config.yaml
model: "sound classifier"
dataset: "strings of digits, spoken by a formant synthesiser in many voices"
train_examples: 39062
time_shift_ms: 100
n_mels: 64
hop_length: 160
input: "log_mel"
spec_augment: false
win_length: 512
targets: ["first digit", "last digit", "number of digits", "voice"]
num_classes: [10, 10, 5, 4]
arch: "jasper"
norm: "batchnorm"
activation: "relu"
depths: [2, 5, 5]
kernel_size: 9
stem: "single"
widths: [96, 112, 144]
mixing: "mixup"
label_smoothing: 0.05
loss: "cross_entropy"
init: "trunc_normal_002"
residual_init: "none"
optimizer: "adamw"
lr: 0.0049
beta1: 0.9
beta2: 0.95
eps: 1e-10
grad_clip: 5.0
steps: 13300
batch_size: 384
epochs: 130.7
lr_schedule: "wsd"
decay_fraction: 0.3
final_lr_fraction: 0.1
warmup_steps: 1330
weight_decay: 0.0
Rows from block 9 of a small sound classifier, named by matrix and row number. Rows with one number belong to one channel. Each number is 128 + 32 x the weight over its row's rms, rounded and kept within 0 to 255. All counts start at 0. After the name is the row's rms in percent of the matrix's.
After each channel's rows are labels from the 100 clips, of 14848, where the channel reaches its highest value: "strongest on" is what is common among them; "loudest" is the band of the loudest frequency at the time of the peak. Only what is clearly more common there than usual is listed. The data: strings of digits, spoken by a formant synthesiser in many voices. In brackets: how many of the 100.
# convs0: first width-9 conv (model.blocks.9.convs.0.weight, 144x144x9, each kernel summed), inputs 0-143
# convs1: second width-9 conv (model.blocks.9.convs.1.weight, 144x144x9, transposed, each kernel summed), outputs 0-143

convs0.121 084 [110 152 159 108 130  92  73  90  70 130  94 101 151 106 147 145 131 142 136 122 127 137 150 109  62  98 111  79 127 149 118  71 120 125  75 131 105  48 144 157 146 102 165 137 135  98 139 105 129 142 116  98 109 137  41 128 162 104  38 121 127 150 147  96 116  70 140 137 141  91 147  93 125 110  14 113 149 155 135 165 118 153  84 120 133 104  59 117  92 151 150 109 123  80 106  27 139 116 133 100 160  78 153 134  56 121 116 152 130 171 115 158 105  69 132 168 133 134  70 137 124 121  98 130 140  97 133 102 161  84  97 132 164 130 113 155 100 120  89 118 146 102 141 150]
convs1.121 084 [173 116 188 194 135 124  91 137  83 201 128 125 115 130 184 126 111 123 135 131 175  60 114 171 162 112  65  78 130 112  89 175 144  96 142 116  86 132 107  86 162  51 154 128 135 127 130 131 130  95 102 151  74 138 141 169 115  61  91 126  66 131 156 133 196 145 157 105 123 101  82 120  71 138 120 103 140 104 158 158 141 128 146  34 122 142 142 150 109 130  95 100  92 155 127 108 112  88 134 147  97 139  62 115 129  63 103 123 130 127 146 117 136  92 140 155 116  90 122  57 119 110 108 131 166 102 121 112 114 110 140  96  99 180 152 120 142 128 131  50 165 120 127  72]
strongest on: "two" (74); first digit: two (74); number of digits: 1 (74); last digit: two (55)
loudest: 250 to 500 Hz (48)

convs0.74 115 [118 107 139 137 137 140 122 120 131 141 130 131 136 138 148 129 138 149 136   0 131 142 120 115 142 142 152 137 132 122 119 133 129 119 132 143 115 156 135 131 155 135 133 151 134 123 129 129 117 117 248 101 132 140 121 135 138 121 142 140  99 117 121 137 143 123 133   0 255 116 105 125 122  99 152 127 147 140 124 146 104 138 132 138 104 161 120 123 123 130 171 127 136 127 124 128 120 136 133 129 133 144 124 137 125 124 143 132 142 129  78 135 118 134 130 106 122 128 153 137 134 144 134 154 130  42 127 127 121 149 125 128 127 134 123 128  42 132 139 141 139 118 141 127]
convs1.74 107 [111  98 106 120 117 122 130 120 107 129 119 149 121 124 110 149 136  54 131  80 123 131 124 141 104 119 140 134 145 134 155 161 151 128 173 255 138 133 118 108 118 124 125  66 122 135 123 123 151 140 178 137 118 123 149  97 113 113 108 133 154 122 124  98 118 126 150   0 213 134 121 116 132 114 127  98 116 103 147 107 151 121 175 103 119 205 124 147 138 145 196 138 129 123 145 148 113 111 137 124 114 116 121 135 134 118 131 143 116 162 151 135 142 117 135 119 117 140 161 103 136 124 136 142 131  52 135 114 137 120 146 128 141 126 147 129 121 143 140 129 123 141 117 127]
strongest on: voice: low voice (100); number of digits: 1 (97); last digit: two (35); first digit: two (35)
loudest: 4000 to 8000 Hz (43)

convs0.132 126 [137 151  41 172 160   0 114   1  21 168 123 119  52 140 141 157 132 147 120 145 148 152 114 147  99 144 107  95 113 103 139 133 122 107 145 123 117 115 131 126 139 142 133 143 133 117 124 166 107 105 149 134 174 125 113 137 161 127 162 169 137 135 181  83 189 135 115 135 121 147 138 168 142 121 180 123 124 127 164 138 141 139 105 174  48 122  77 106 126 129 151 132 128 118 105 100 107 116 127 146 157 145 129 114 134 123 120 107 109 117 141 165 130 105 151 131 131 123 108 137 120 135  89 129 136 110 108 115  89 147 184 121 132 172 138 136 129 100 143 107 178 110 166 142]
convs1.132 110 [108 136   0  90 124   0 134  55  99 121 127 146  70 135 135 121 132 141 119 140 126 127 138 118 169 127 127   9 158 133 130 141 123 125 129 116 124 144 137 143 133 116 141 122 135 146 146 129 131 159 122 130 105 136 138 107 132 146 111 183  84 110 118 142 108 134 171 132 137 128 132 120 116 143 158 148 118 135 146 110 129 126 117 144 136 135 156 130 128 153 135 105 126 119 123  71   0 142 138 114 109 125 115 137 122 105  69 123 108 130 121 163 126 133 152 148 130 147 135  87 143 121 139 127 170 153 127 136 153 113 113 128 117 118 139 158 132 153 125  30 115 156 148 107]
strongest on: white noise (30); last digit: two (26)
loudest: 250 to 500 Hz (45)

convs0.21 075 [197 135 154 109 143 121 105 107 133 116 145 137 108  66  97 133 125  27 116  73 111 122 138 121 124 133 105 158 121 147 154 131 128 167 153 135 120 119 139 140  32 130 144  28 119 132 129 163 124  95  49 162 117  96 174  58 105 135  92 134 103  60 124 138 151  97 163  74 132 138 139 130 140 146 115 102 106 120 102 157 107 165 134 142  94 115 161 105 130 109 183 170 133 113 111 142 115 139 110 159 134 111 114 136 104 153  74 133 127  89 159 113  72 161 134  57 106 117 183  85 131 113 163  99 124  19 148  88 119 102 113 130 161 136  54 104 132  93 153 122 138 138 135 142]
convs1.21 105 [138 118 107 109 122 115 128 108 101 132 114  98 134 143 115 146 130   0 158 137 123 136 149 136 123 154 111 105 129 105 143 132 122 112 134 102  78 137 135 135 149 122 123 105 136 135 118 116 126 135   0 128 114 136 108 124 120 142 135 127 165  26 143 135 116 139 101 116 148 128 126 122 129  66 172 112  96 120 152 112 193 138 148 119 119   0 125 131 134 152 242 117 130 157 133 136 131 138 133 125 126 139 150 137 146 126 129 150 140 118  83 124 113 109 118 168 123 152 130 148 106 121 123 146 141  71 122 145 116 101 152 147 115 105 139 129 119 154 151  97 143 142  87 103]
strongest on: voice: low voice (100); last digit: one (34)
loudest: 250 to 500 Hz (47)

convs0.101 092 [119 125 137  73 161 166 100 154 147 166 147 101 151 161 137 125 104 131 155 121  96 130  82  92 126 138 156 160  95 133 139 123  99 147 152 139 133 110 105 150  47 187 125 120 194 110 160 161 137 117 150 118 127 135 186  99 160 129 162 122 150 106 158  91 109 161 130 146 107 132  96 105 102 112  88  55 111 100 110 144 161 191 144 157 136 131 171 114 141  41 114 145 105 179 155 185 142 107 128 105 177 168  97 132 115 149  98 131 170 114  89  80 114 172  10  50 150 110 115 137 109 151 121 120 129 178  58 145 123 185 138 132  89 145  90 128 140 187 171 147  98 116 139 117]
convs1.101 087 [144 120 136  82 170 114 136 125 142 127 114 135 102 141 130 122 147 143 103 158   0 122  92 107 166 153 141 117 134 171  89 132 108 135 122 137 129 134 142 128 156 136 113 117 163 127 100  15 116 121 130 147  44  73 138 164 107  93  82 162 104 147 147 124 149 123 117 136 134 128 162 129 125 124 113  54 154 136 153 178 124 103 128 102 138 138 100  86 157 162 160 140 112 122 100 126 118  93 134 101 155 121 104 128 142 148 131 115 110 106 150 146 134 158 131 107 120  84 138 136 143  96 150  90 116 115 153 114 140 136 130 137  73 157 141 106 110 118 104 102 110 138   0 123]
strongest on: "one" (63); last digit: one (54); first digit: nine (50); first digit: one (46)
loudest: 500 to 1000 Hz (89)

convs0.94 105 [ 98 112 130 200 219 133  63 141 154 148 120 103 152 143 160 120 117 133 170 136 214 102  99 144 134 132 145 140 114 168  96 146 114 124 147 126 129 143 109 139 114 212 105 143 161 131 125 178 152 117 136 122 121 158 203 142 148 124  76 111 145 145 180 134 149 106 160 138 123 137 151 161 124 117  98 108 115  79 147 189 130 218 147 158 153 135 148 216 144  92 145 138 147 183 156 114 122 148 118 130  53 140 150 166 120  67 101 140 203 112 128 119 136 159  37 131 128 174 121 126 125 153 136 125 141 148 158 106 148  94 129 149  92 141 157 169 140 202 159 144 133 138 140 118]
convs1.94 119 [150 123 114 130 111 141   0 125 109 120 122 111 146  89 121 124 127 131 117 142 125  97 121 111 154 138 163 129 121 156 116 112  96  75 111 111  83 134 137 116 108 116  57 133 100 103 119 140 120 132 141 144   5 122 124 152 153 133  20 102 108 123 114 147 101 132 122 126 135 129 160 147 121 138 115  97 128  82 135 171 126 111 132 117 135 135 129 108 139 168 136 135 115 135 132 139 154 106 141  96  18 102 108 138 152  43 109 119 125 126 127 142 100 119  73  93 116  99 133 160 165 109 125  98 130 125 124 116  71  31 146 139  97 127 161 105 137  98 105 131  89 116 123 156]
strongest on: "six" (100); first digit: six (100); voice: low voice (79)
loudest: 250 to 500 Hz (80)

convs0.138 097 [124 116 101  99  28 147 141 150 154 158 120 139  85 112 134 100 124 139 143 141  71 207 157 122 131 103 118 145 137 134 150 115 138 122 202 153 145 121  81 130 126 160 100 147 212  98 115 125 146 145 141 129 127 146  63 126 176 124 186 171 143 124 193 106 181 154 148 152 122 133  97 142 134  97 132  96 111 130 124 180 173 146 101 108 140 140 123 138 131  79 139 166 109 103 127 142 124 138  93 138 130  84  89 132 114 203  96  84 151 119 120 139  73 188 101 120 133 122 124 144 132 118 119  95  87 136   9  87 158 196 110 161  81 139 145 173 131 199 172 110 119 135 153 137]
convs1.138 104 [173 155 123 107   0  94 126 114 134 109 107 144  88 157 167 148 148 124 112 137  28 120 133 136 156 140 133 111 130  82 112 116 137  89 175 135 159 129 130 123 154 120 107 124 153  92 124  23 109 130 110 138  54  83  86 153 150 122 114 141 113 129 137 154 140 135 130 131 132 150 138 153 121 139 138 132 147 124 168 167 124  50 159 116 117 127 130 106 152 174 143 141  91 104 147 128 118  83 136 100   9 149 126 155 151 164 120  99 112 132 155 126 118 154 148 141 116  85 152 134 128 151 134 102 137 119 140 138 119 159 149 150  99 132 129 112 146 117 101 108 121 105   0 146]
strongest on: "nine" (66); "five" (65); first digit: nine (52); first digit: five (48)
loudest: 500 to 1000 Hz (80)

convs0.90 113 [124 171 165 104 128 178 110 199 139 174 175 131 190 189 108 152 151 115  91 138 144 125 154 164  80 163 186 168 112 113 174 125 123 101 189 123 112 101 119 127 105 131 123 104 169 130 169 156 134 122 143 151 137 179 100  90 178 112 149 132 143 127  56  91  56 130 117 134 139 200 198 160 164 122 170 150 130 102 157 130 104 165 137 182  44 115  74 168 123 149 136  74 130 182 126 187 115 147 112 142 155 150 114 162 117 161 105 146 173 121 130 137 103 128 140 116 133 107 122 131 148 125  48 102 146 143 106 122  94 164 157 135 134 177 147 117 150 160 136 154 123 161 194 150]
convs1.90 101 [114 156 134  84 120 113 136  94 114 107 132 113 126 121 135  88 103 134 160 117 149 151 111  70 168 103 102 119 126 132 128  82  35 131 131 118 140 147 128 138   0 116 151 128  84 136  77 133 122 115 162 118 126 146  80 122 120  93 126 151 129  57  24 129   6 124 119 125 136  72 110  89 151  60 116 119  57 115 141 125 117  98  66 131 196 134 147 176 125 142 132 113 148 111  91 123  98 139 114  72 134 160 122 121  68 107 124 140 134 133 121 123  56 131 112  92 128 151 128 109  95  82 153 125 129 150  84 124 136 107 107 141 141 108 105 172 139 138 150 132  90 117 114 141]
strongest on: "zero" (74); last digit: zero (66); voice: high voice (51); last digit: seven (26)
loudest: 250 to 500 Hz (47); 500 to 1000 Hz (37)

convs0.25 122 [109 130 140 146 121 167 101 137 111 140 151 108 145 129 131  80 102 122 115 134  30 114 116 135 136 136 153 131 143  77 130  99  37 124 137 114 131 127  98   2 160 122 116 135 122 124 149 110  45 175 121 130 129 107 114 100 142  54 141  32 163 141 134 160   9 127 134 141 132 160 157 131  69 128 162 114 102 152  99 127 162 135 135 145 104 132 133 121 129 157 140 151 136 153  87 133 144  15 129 114 124 138 101 128 135 147 134  19  88 132 128 144 131 122 129 127  89 139 114 139 145 133  95 106 137 113 133 129  72 142 147 112  88 120 139 143 120 122 130 147 148 135 116 153]
convs1.25 099 [102 139 163 147 159 161 134 123 150 149 123  99 145 127 114  92 138 135 139 105 119 130 122 112 166  81  93 154 152 144 163  89  96 124 117 142  92   0  37  75 121 137 124 102 117 153  74 137  64 153 128 129 134 108  72 242 137 108 149 108 129 130 167 146 126  88 121  95  98 106 115 161 164 112  93 138 106  97  42 109  71 121 114 143 128 108 137 152  96 100  97 158 103 155  90 140 134 204 163 106 143 176 110 153  70 122 133 102 117 127 114 123 119 142  70 118 138 121 114 113  91 100 117 112  39 126 166 105 125 158 158 178  91 144 125 133 121 147 137 132 152 100 138 133]
strongest on: "zero" (93); last digit: zero (91); voice: deep voice (60)
loudest: 250 to 500 Hz (52)

convs0.24 102 [104  95 120 103 136 129 120 110 101 115  97  88 121 137 148  62 130 133 111 146 126 134 132 103 156 139 124 113 160 158 122  23 135 160  96 130  64 131 117  64 149 131 121 127 109 134 158 127 114  99 147 115 125 103 139 131 121 105 126  74 162 107 143 154 136  89 140 124 125  46  80 134  66 112 126 100  47  73 136 141 165 109 107 132 120 130 134 105 185 130 120 123  79 135 139 127 112  94 133  74 127 108  97 126 151 124  89  13  57  89 123 125 136 131 151 125 139  65 135  73 110 138 158  31  90 126  98 100  96 154 115 127  96 112 166  91 119 112  68 135 111  57 133  88]
convs1.24 081 [133  78 109 120  91 114 137 119 133 146 141 122 118 114 130 129 142 114  55  68 137  63 166 130 148 108  67 129 165 135 134  64 136 115 157  98 145 125  97  60 121 132 102 105 137  80  88 132 142 126 117  77 148 156  99 162 133 139 105 133 121  69 137 136 138 187 108 137  69 144  72 113 190 114 109 118  62  67 128 141  65 134  87 128  92 129 141 147  71 124 154 147  80 132 176 126 116 142 171 113 150  98 108 162 134  67 134 161 171 171  81 172 115 145  94  93  61 105  73 112 143 132  95 116 155  70  95  39 101 139 124 115 164 147 108  88 115 177 102 116 136  93 120 128]
strongest on: "zero" (69); last digit: zero (62); number of digits: 5 (42)
loudest: 4000 to 8000 Hz (34)

convs0.61 103 [ 63  96 146 157  86 131  62  88 180  89  38  92 107 123 100  83  66 125 105 127 123 107 134 171 102 129 173 126 101 152  47 117  88 109  54 123  58  62 152 109 123  73  31 126  73 156 144 107 132  88  97 128 136 133 109 146  81 128 120 102  81 126 139 164  95  60 123 123 125 133 160 171 130 123 132  90 132 150 150 125 143  77 132 106 134 123 117 114  90 123 143 128 137 153 154 118 137 163 141 144  94  49 146 143  99 139 140 150 123 108 126  87 182 129 135 120 136 110  83 115 127 128 106 135 163  99  75 124 125 120 131 159 116 138 136  67 115  74  88 146 149  92 137 135]
convs1.61 102 [108 123 101 178  40  75 111 109 133 120 114 113 121  69 115 104 115 143 169 104 110 127 113 101 148  92  66 145 133  84 129 111 150  93 134 140  91 106 119 127 152 127  18 111  66  82 108 170 149  75 131 143 254  81 122 121 126 132 105  93  83  83 105 126 141 112  75 107  96 100 106 114 134  96 111 120  92 102  79  81 132 117 100 115 145 135  96 182  93  97  68 136  95 100 135 121 118 112 152  84 112  86  91 135 133  81  87 104 108 131 124 100  99 147 126  87 128 113 125  79 140  88 158 139  88 126 145  92  91  75 103  97 134 127  93 105 115 144 140 108 149 117  91  92]
strongest on: "zero" (100); first digit: zero (100); last digit: zero (100); number of digits: 1 (100)
loudest: 250 to 500 Hz (52)

convs0.127 095 [154 145  70 126 116 114  93 149 136 140 113 131 103 127 163  94 102 139 144 128 134  76 150  75 137 121 109 139  53 160 117 100  86 104 123 151 158 162 168 141 137 124  57 139 140 114 109 140 138 100 133 124 148 178 118 135 163 114 142  95  98 126 166 134 157  73  93 137 135 144 164 142 131  92  92 111 195 102 145 150  60 166 125 158 124 127 151 110  70 108 135 139 129 169  91 208  81 147  72 163 152  83  81 142  86 109 119  66 107  95 131 172  89 151 147 151 174 171 203 142 176  69 126  62 159 120  59  79 122 151 109 177 127 119 163 133 122 176 125 153 164 107 166 129]
convs1.127 101 [122 122  43 113  83  46  94 123 137  57  42 144  88 121 127  62 137 117 123 142 106  42 148 114  97 121  98 118 114 132 156  98 154 115 104 113 105  75 118 176 119  96  64  78 125 132 132 100 113 150 102 188 115  95  68 141  92 122  86  84 108 102  97  61 106  82 107 111 119  99  90  99 186  93  98 127  98 138  86 171 135  94 104 100 100 110 115 127  94 116 110 138 114  52 120 116 103  92 104  92 113 129 120 151 142  94 122 127 171 124 146 140 103 172  95 110  90 120  96 160 143 109 139 155  85 118 150 138 117  82 127 117  61 119 149 121 114 141 169 102 106 136  85 116]
strongest on: "nine" (71); first digit: nine (63)
loudest: 500 to 1000 Hz (51)

convs0.86 079 [149 153 100 132 132 103  93 167 146 110 131 128 142 111 160  65 166 129 128 105 110 160 110  64  99 143 116 125 107  76 106 106 138 127 103 128 139 119 222 170 121 148 105 126  98 109 104 123 157  78 118  72 109 124 105  99 135 113 121  54  97 127 129 137  99 147  65 139 101 121 154 176  32 106  58  77 188  90 105 180  75 138 136 128  84 118 162 120 157  80 141 121 106 118 102  86 114 178 165 133 131 109 113  59 156 101  97  51 105  71 126 139 116 151 135 175 177 137 118 131 172 113 141  48  87 111 160 110 129 112 134 171 113  90 108 106 111 121 106 109 143 116 143 103]
convs1.86 093 [ 55 104 153 131 123 166 132 132 132 150 157 165 128 169 111  63 104 136 150 174  88  79 161 161 127 129 144 139 102 130 145  55 190 127 133 143  80  87 114 153 116  82  97 138 126 161 129 111 171 121 138 221 119 129 154 151 150 140 111  70  96 141 127  99 155   7 142 134 173 152 130  75  59 139 154 159 159 140 123 125 181 111 125 151 137  98 116 107  86 146  96 127 149 162 149 161 192 127  67 154  89 147 106  39 173 153 136  76 160  86 143 132 151  99 141 145 118 113 129 139 123 182 132 163 145 134 134 112 121 113 159 135 126 136 154 146 148 105 120 134 158 175 170 128]
strongest on: "one" (69); number of digits: 5 (52); number of digits: 4 (48)
loudest: 250 to 500 Hz (46)

convs0.11 087 [129 125 142 161  91 118 110 161 128  52 153 121 142  58 151 151 125 128 131 134 160 143 122  98  86 109 106  57 112 111  82  95 125  93  39 116  91  49 128 124  95 145 164 117 149 139 134 152 138 109 124 115 186 132 161 103 109  65  69 107 189 123 154 144 163 154 170 124 138 111 164 146 144 129 163 133 126 110 146 163 141 113 100  15  82 139 122 134 126 136 133 100 125  94  85  92 129 116 145 143  87   9 126 130  96 152 112 142 123 163 119 131 149  84 126 126 155  90 121 118 127 108  44 135 150 134 129 136  94 173 122 134 127 155 107 104 144 134 155 168 151  97  57 134]
convs1.11 104 [122  54 165 140 139 134 141 129 131  63 136 133 203  87  99 139 127 113 126 147  94 120 119 151 138  89   0  64 129 152  83 139 139 137 150 121 143 117 143 124 166 124 130 116 123 152 116 112 142 136 112 130 100 136 158 146  41 131 122  73 120 115 171 130 170 133 116 140 151 135 136 143  84  84 101 128 153 143 122 112 133 145 136   6 193 141 111 135 129 114 120  70 137 105 157 146 131 116 131 130 157   8 156 111 141 163  75 134 129 134 128 117 126 148 110 140 144 150 119  79 126 103 138 147 132 132 123 111 125 143 117 134 113  66 122 127 120 114 132 144 130 128 120 184]
strongest on: "zero" (85); last digit: zero (84)
loudest: 500 to 1000 Hz (42)

convs0.116 119 [122 122 109 115 141 102 170 163  80 171 164 121 131 164 124 154 140 148 135 129 199 140 154 140 148 148 135 140 118 123 169 133 160 150 150 143 140 113 108 143 135 130 184 149 182 164 149  93 165 147 132 134 172 140  80  86 109 136 197 155 123 129 185  79 127  98 158 146 140 125  73 108 137  74 171 129 103 151 124 201 121  97 168 113 141 136 135 125 133  97 151  26 176 145 139 165 137 167 141 160 201 137 121 141 117 168 189 114 187 104 119 148 132   4 119 117 129 155 126 122 121 114 134 133 117 125  49  96 159 180 143 129 179 113 120 166 150 175 163 131  93 142 154 100]
convs1.116 107 [152 129 125  73  89  99 119 130  19 118 105  98 102 139 125 139 131 123 127 136 110  96 155 100 123 144 158 117  99  54 146 136  85 135 104 131 116 130 127 109 110 100 131 127 117 103 146  42 145 151 106 144 120  68  62 141 134  79 121 110 102 162  98 139 116 122  96 121 137 140 134 151 160 150 132 129 122 117 164 144 129  66 119 143  93 129 160 121 142 171 120  53  94 122 129   0 146  93 120 154 113 141 123 135 150 130 110 136  82 120 132 174 139   0  98  79 103  96 104 163 122 125 136  96  95  94 116 126 106  95 109 119 138 136 118  92 149  81  99 163 113 122  95 138]
strongest on: "nine" (86); first digit: nine (79); last digit: nine (37)
loudest: 500 to 1000 Hz (57)

convs0.30 120 [114 119 140  72 168 141  90 129  85 172  88 101 142 140 127 150 123 143 145 137 154 131 130  85 145 132 135 181 143 159 190 117 122 120 133 129 130 121 148 135 115 133 194 138 161 121 132 102 141 126 142 148 179  91 167 122 161 141  45 137 137 140 212 118 145 142  80 143 118 108 105 151 121 108 177 100 116 141 112  92 157 184 136 159 139 148 152 136 124  47 135  59 160 121 133 128 172 152 131 150 158 170 151 133 123  59  84 151  83 107 133 121 191  98  35  91 156 151 156 108 117 120 122 139 151 155  54 106 149 181 118 154 192 142 103 122 147  35 190 149 156 144 106 138]
convs1.30 119 [146 118 123  60 158 137  93  88  42  95  99 129 123 116 151 131 137 136 108 136 145 108 123 105 126 139 153 124 120 151 125 155  79 123  76 119  48 142 136 149 134 120 129 125 129 105 153  37 131 135 114 134 146  91 133 154 125 139  41 163  91 153 126 134 113 128 173 123 121 132 138 133 140 136 109  93 119 133 135   0 120 120 146 128 123 122  97 110 129 149 128  87 115 130 125  43 174 144 124 131 136 108 110 124 137   0 122 114 117 114 115 126 124   6 128  99 113  89 150 148 135  96 136 101 107 128 133 130  66 183 144  99 122 123 146 139 122  79 102 138 109 141 123 143]
strongest on: "six" (66); first digit: six (62); number of digits: 1 (50); first digit: zero (38)
loudest: 250 to 500 Hz (55)

convs0.91 081 [ 80  91 122 125 115 125  77 145  85 136 127 109 135 150 145 105 138 148 169 154 108 104 121 150 157 113 163 142  84 124  92  84  94  85 143 106 125 114 111 131 153  97  88 126  93 180 155 112  72 120  99 168 103 158 145  72 148  72 115 144 204 167 144  88 127  85 113 175 112 119  79 103  96 127 132 126  79  74 129  92 149 104 139 101  77 150 166  89 148  82 156 142 109 105 137 119 104  81  63 136 126 156  51 194 150 109  77  86 101 101 106 120  95 104 107 108 197 137  80  97 144 145 153  77 153 150  70 101 124 121 138 167  98 125 204 107 110  72  84 146 146 111 107 152]
convs1.91 079 [ 46  92 155 112 135 135 133 126 139 101 130 131 148  58 163 107 120 142  51 122 158 138 125  80 187 153  93 101 138 152 137 119 159  63 122  96 132 131 124  81 110 147 177 117 129 126 116 144 112 139 152  87 123 160 149 172 121 116 119 144 116  81 126 127 139 155 115  89 126 136 111 135 193 101 126 125 126 156 125 115  42 162 105 108 116 127  96 138 109 111 120 155 137 122 129 157 118 115 193 120 147  55 125  24  98 129 143 104 179 136 101 143 165 164 155 133  90 108 116  86 126  97 115 118 157  90  58  16 140 136 137 140 135 113  66 178 142 125 125  99  60 156 155  84]
strongest on: "six" (59); "seven" (58); last digit: six (52); last digit: seven (35)
loudest: 4000 to 8000 Hz (70)

convs0.53 089 [141 160 134 141 158 168  76 152 134 158 167  77 133 145 114  74 173 148 179 150 131 161 114 119  91 194 164 152 198 176 159 106 149 105 104 188 176 214 219 220 134 145 158 125 107 141  95 129 106 139 142 126 146 139 156 134 147 159 134 166 154  81 153 104 139 142 113 144 153 165 145 144 173 152 114 160 109  91 143 139 155 127 188 117 161 170 166 159 147 111 132 118 107 106 112  89 101 107 179 127 148 125 179 119 138 107 146 147 151 140 100 173 102 145 151 133 150 164  99 152 145 127 158  97 145 111 130  55 161 144 194 117 136 174 187 141 161 144 109 128 156 183 100 150]
convs1.53 105 [ 77 118 151 103 129 105 116  67  87  90  93  94 112 120 152  58  92 134  91 120 100  67  91  97 152  92 123  98  85 139  78 100 107  84  67 124  77  60  98 137 129  94 110 119 131 100 114 155  78  81  45  40 105 107 124 128 121 122  98  73  99 149 152 156 127 117 140 112 115  93 128 125 121 145 120 131 135 124  69 102 111 120  79 123 158 108  67  89  96 138 107 123  81 138 142 149 143  75 110  81 101 128  94  94 102 122 132  73  95 133 141  71 128  86 111 151 116  63  89 136 120 124 112 179  90 129 109 118 120 104 107 116 111 116 125 101  57  62  93 121  94 115 117 117]
strongest on: "one" (56); number of digits: 5 (50); number of digits: 4 (47)
loudest: 250 to 500 Hz (43); 500 to 1000 Hz (34)

convs0.3 081 [105 161  78 155 111 128 148 134 121  95 143 129  79 126 134  97 104 154 177 135 209 156 126  83 122 143 128 174 121 163 105 162 112 138 177 121 151 128  86 120  73 175  71 112 171 138 108 113 134 111 148  78 119 105  96 115 187 126 156 128 174 120 100  98 130  78 179 140 124 134  73 128 119  88  63 101 141 100 131 189 106 103 113 120 146 124 131 166 127  68 121 119 143 255 143 123 119 102  80 127 140  74 105 153 106 204 156  78 151 102 129 172  83  74  88 107  66 119 153 166 139 123 121 119  93 129 144 103 152 119 129 133 119 156 155 134 139 168 170 113 169 141 167 102]
convs1.3 097 [147 119  59  86  63 127 186 144  53 143  26 106 106 111  32 147 135 117 137 147 113 141 153 131 135  95 142 148 129  86 119 113 150  96 178 101 137 150 121  92 135 132 110 137 108 112 121 157 115 143  89 138  71 115  66 152 146  88 134  70 131 119  98  96 112 124  40 118 136 137 133 141 127 136  86 105 127  68 127 217  82  98 112 110 106 131 130 142 141 137 151  66 125 151 144  73 134  71 136 146 119 142 101 138 121 153 144 133 138 101 125 175 112  42 107 105 110 121  54 121 117 121  81  90 153 124 149 171 127  50 113 130 106 127 120 118 125 133 113 146 104 152 127 116]
strongest on: "nine" (77); first digit: nine (75); number of digits: 3 (47)
loudest: 250 to 500 Hz (46)

convs0.66 105 [100 143 121 156 131 119 149 122 134 162 131 162 150  37 135 191 115 139 131 128 165 101 107  86 143 124 122 110  86 153 102 154 133 133 149 134 106 134 116 107  91 172  26 144 108 121 127  94 160 119 127  97 150 148 154  85  47 143 168  93 124 126 155 102 155 126 140 135 127  89  78  46 141  79 172  68 142 146 124 159  80 180 120 127 155 141 140 111 100  46 136 136  93 122 132 143 113 134 100 125  51 101 138 154  87 174 119 158 156  93 137 131 160 135  85  65  51 132 149 140 146 129 121 128 159 144  71 140 145  79  80 116 161 114 134 105 139 158 165 204 135 128 152  94]
convs1.66 098 [169  89  94 122  98 129 113 148 137 140 125  67 141  59 149 106 122 128 120 132 128 157 144 187 135 157 109 134 115 157 180  95 114  74  71  82 171  98  81  88 145 183  75 137  99 122  80 113 117 146  95 134 171 118 124 159 137 106 168  43 120 127 146 129 120 116 116 127 121 107 121 102 146 129  55 117  72 110 124 159  96 119 156  96 118 137 146 156 117 145 147 144 154  52 169 137 151 143  23 112   2 157 121 136 113 147 108 109 126 131 152 156 141 169 135 119 115 128 128 126 110 127 129  63 107 121 144 148 161  42 148  60 131 131 123 143 141 142 101 107 152 157 126 103]
strongest on: "zero" (89); first digit: zero (85); voice: deep voice (53)
loudest: 250 to 500 Hz (43)

convs0.27 102 [108 151  84 127 134  85  99 144  57 117 130 156  96  88 128 102 140 139 135 150 123 122 139 164 104  95  99 167 119 136 126 117 108  61 118 125 138 171 161 152 169 115 111 128 162 140 101 144 134  97 107  85 113  85 109  92 142 110 145 161 108 119 130 131 112 152 162 136 153 123 113 103 161  53 119  60 161 134 141 159 106 105 102 146  96 132 140 124  64 108 155  22 143 126 129 126  28 119 159 138 115 134 167 150  66 156 141 166 141 125 114 133 127   0 112 139 126 131 117 106 144  74 165 137 144  82  78 157 126 129  54  98 126 137 132 142 148 108 152  87 127 159 128 153]
convs1.27 091 [122 127  99 102 159 146 168 160  20 122  91 142  82  69 146 131 123 100 114  80 144 150 104 136 167 153 112 146 114 105 130 131 116 156  57 106 112 108  91 116  99 158 152 152 119 116 118 131 108 139 108 131 159  93 116 161 127  89 136 123 113 155 115 123 106 139 100 115 117  71 101 118  98  91 106 153  93 126 111 157  63 157 122  89 110 124 111 149 110 140 103  65 152 125 164  36 120 107   0  96 170 125  96 121  89 134 155 104 130  91  92 113 130  65 161 171  54 113 175 157 111  85 138  91 147  91 142  81 169 148 161  97 140 122 137 133 157 118 146 108 134 120 140 109]
strongest on: "nine" (72); first digit: nine (64); voice: child-like voice (63)
loudest: 500 to 1000 Hz (52)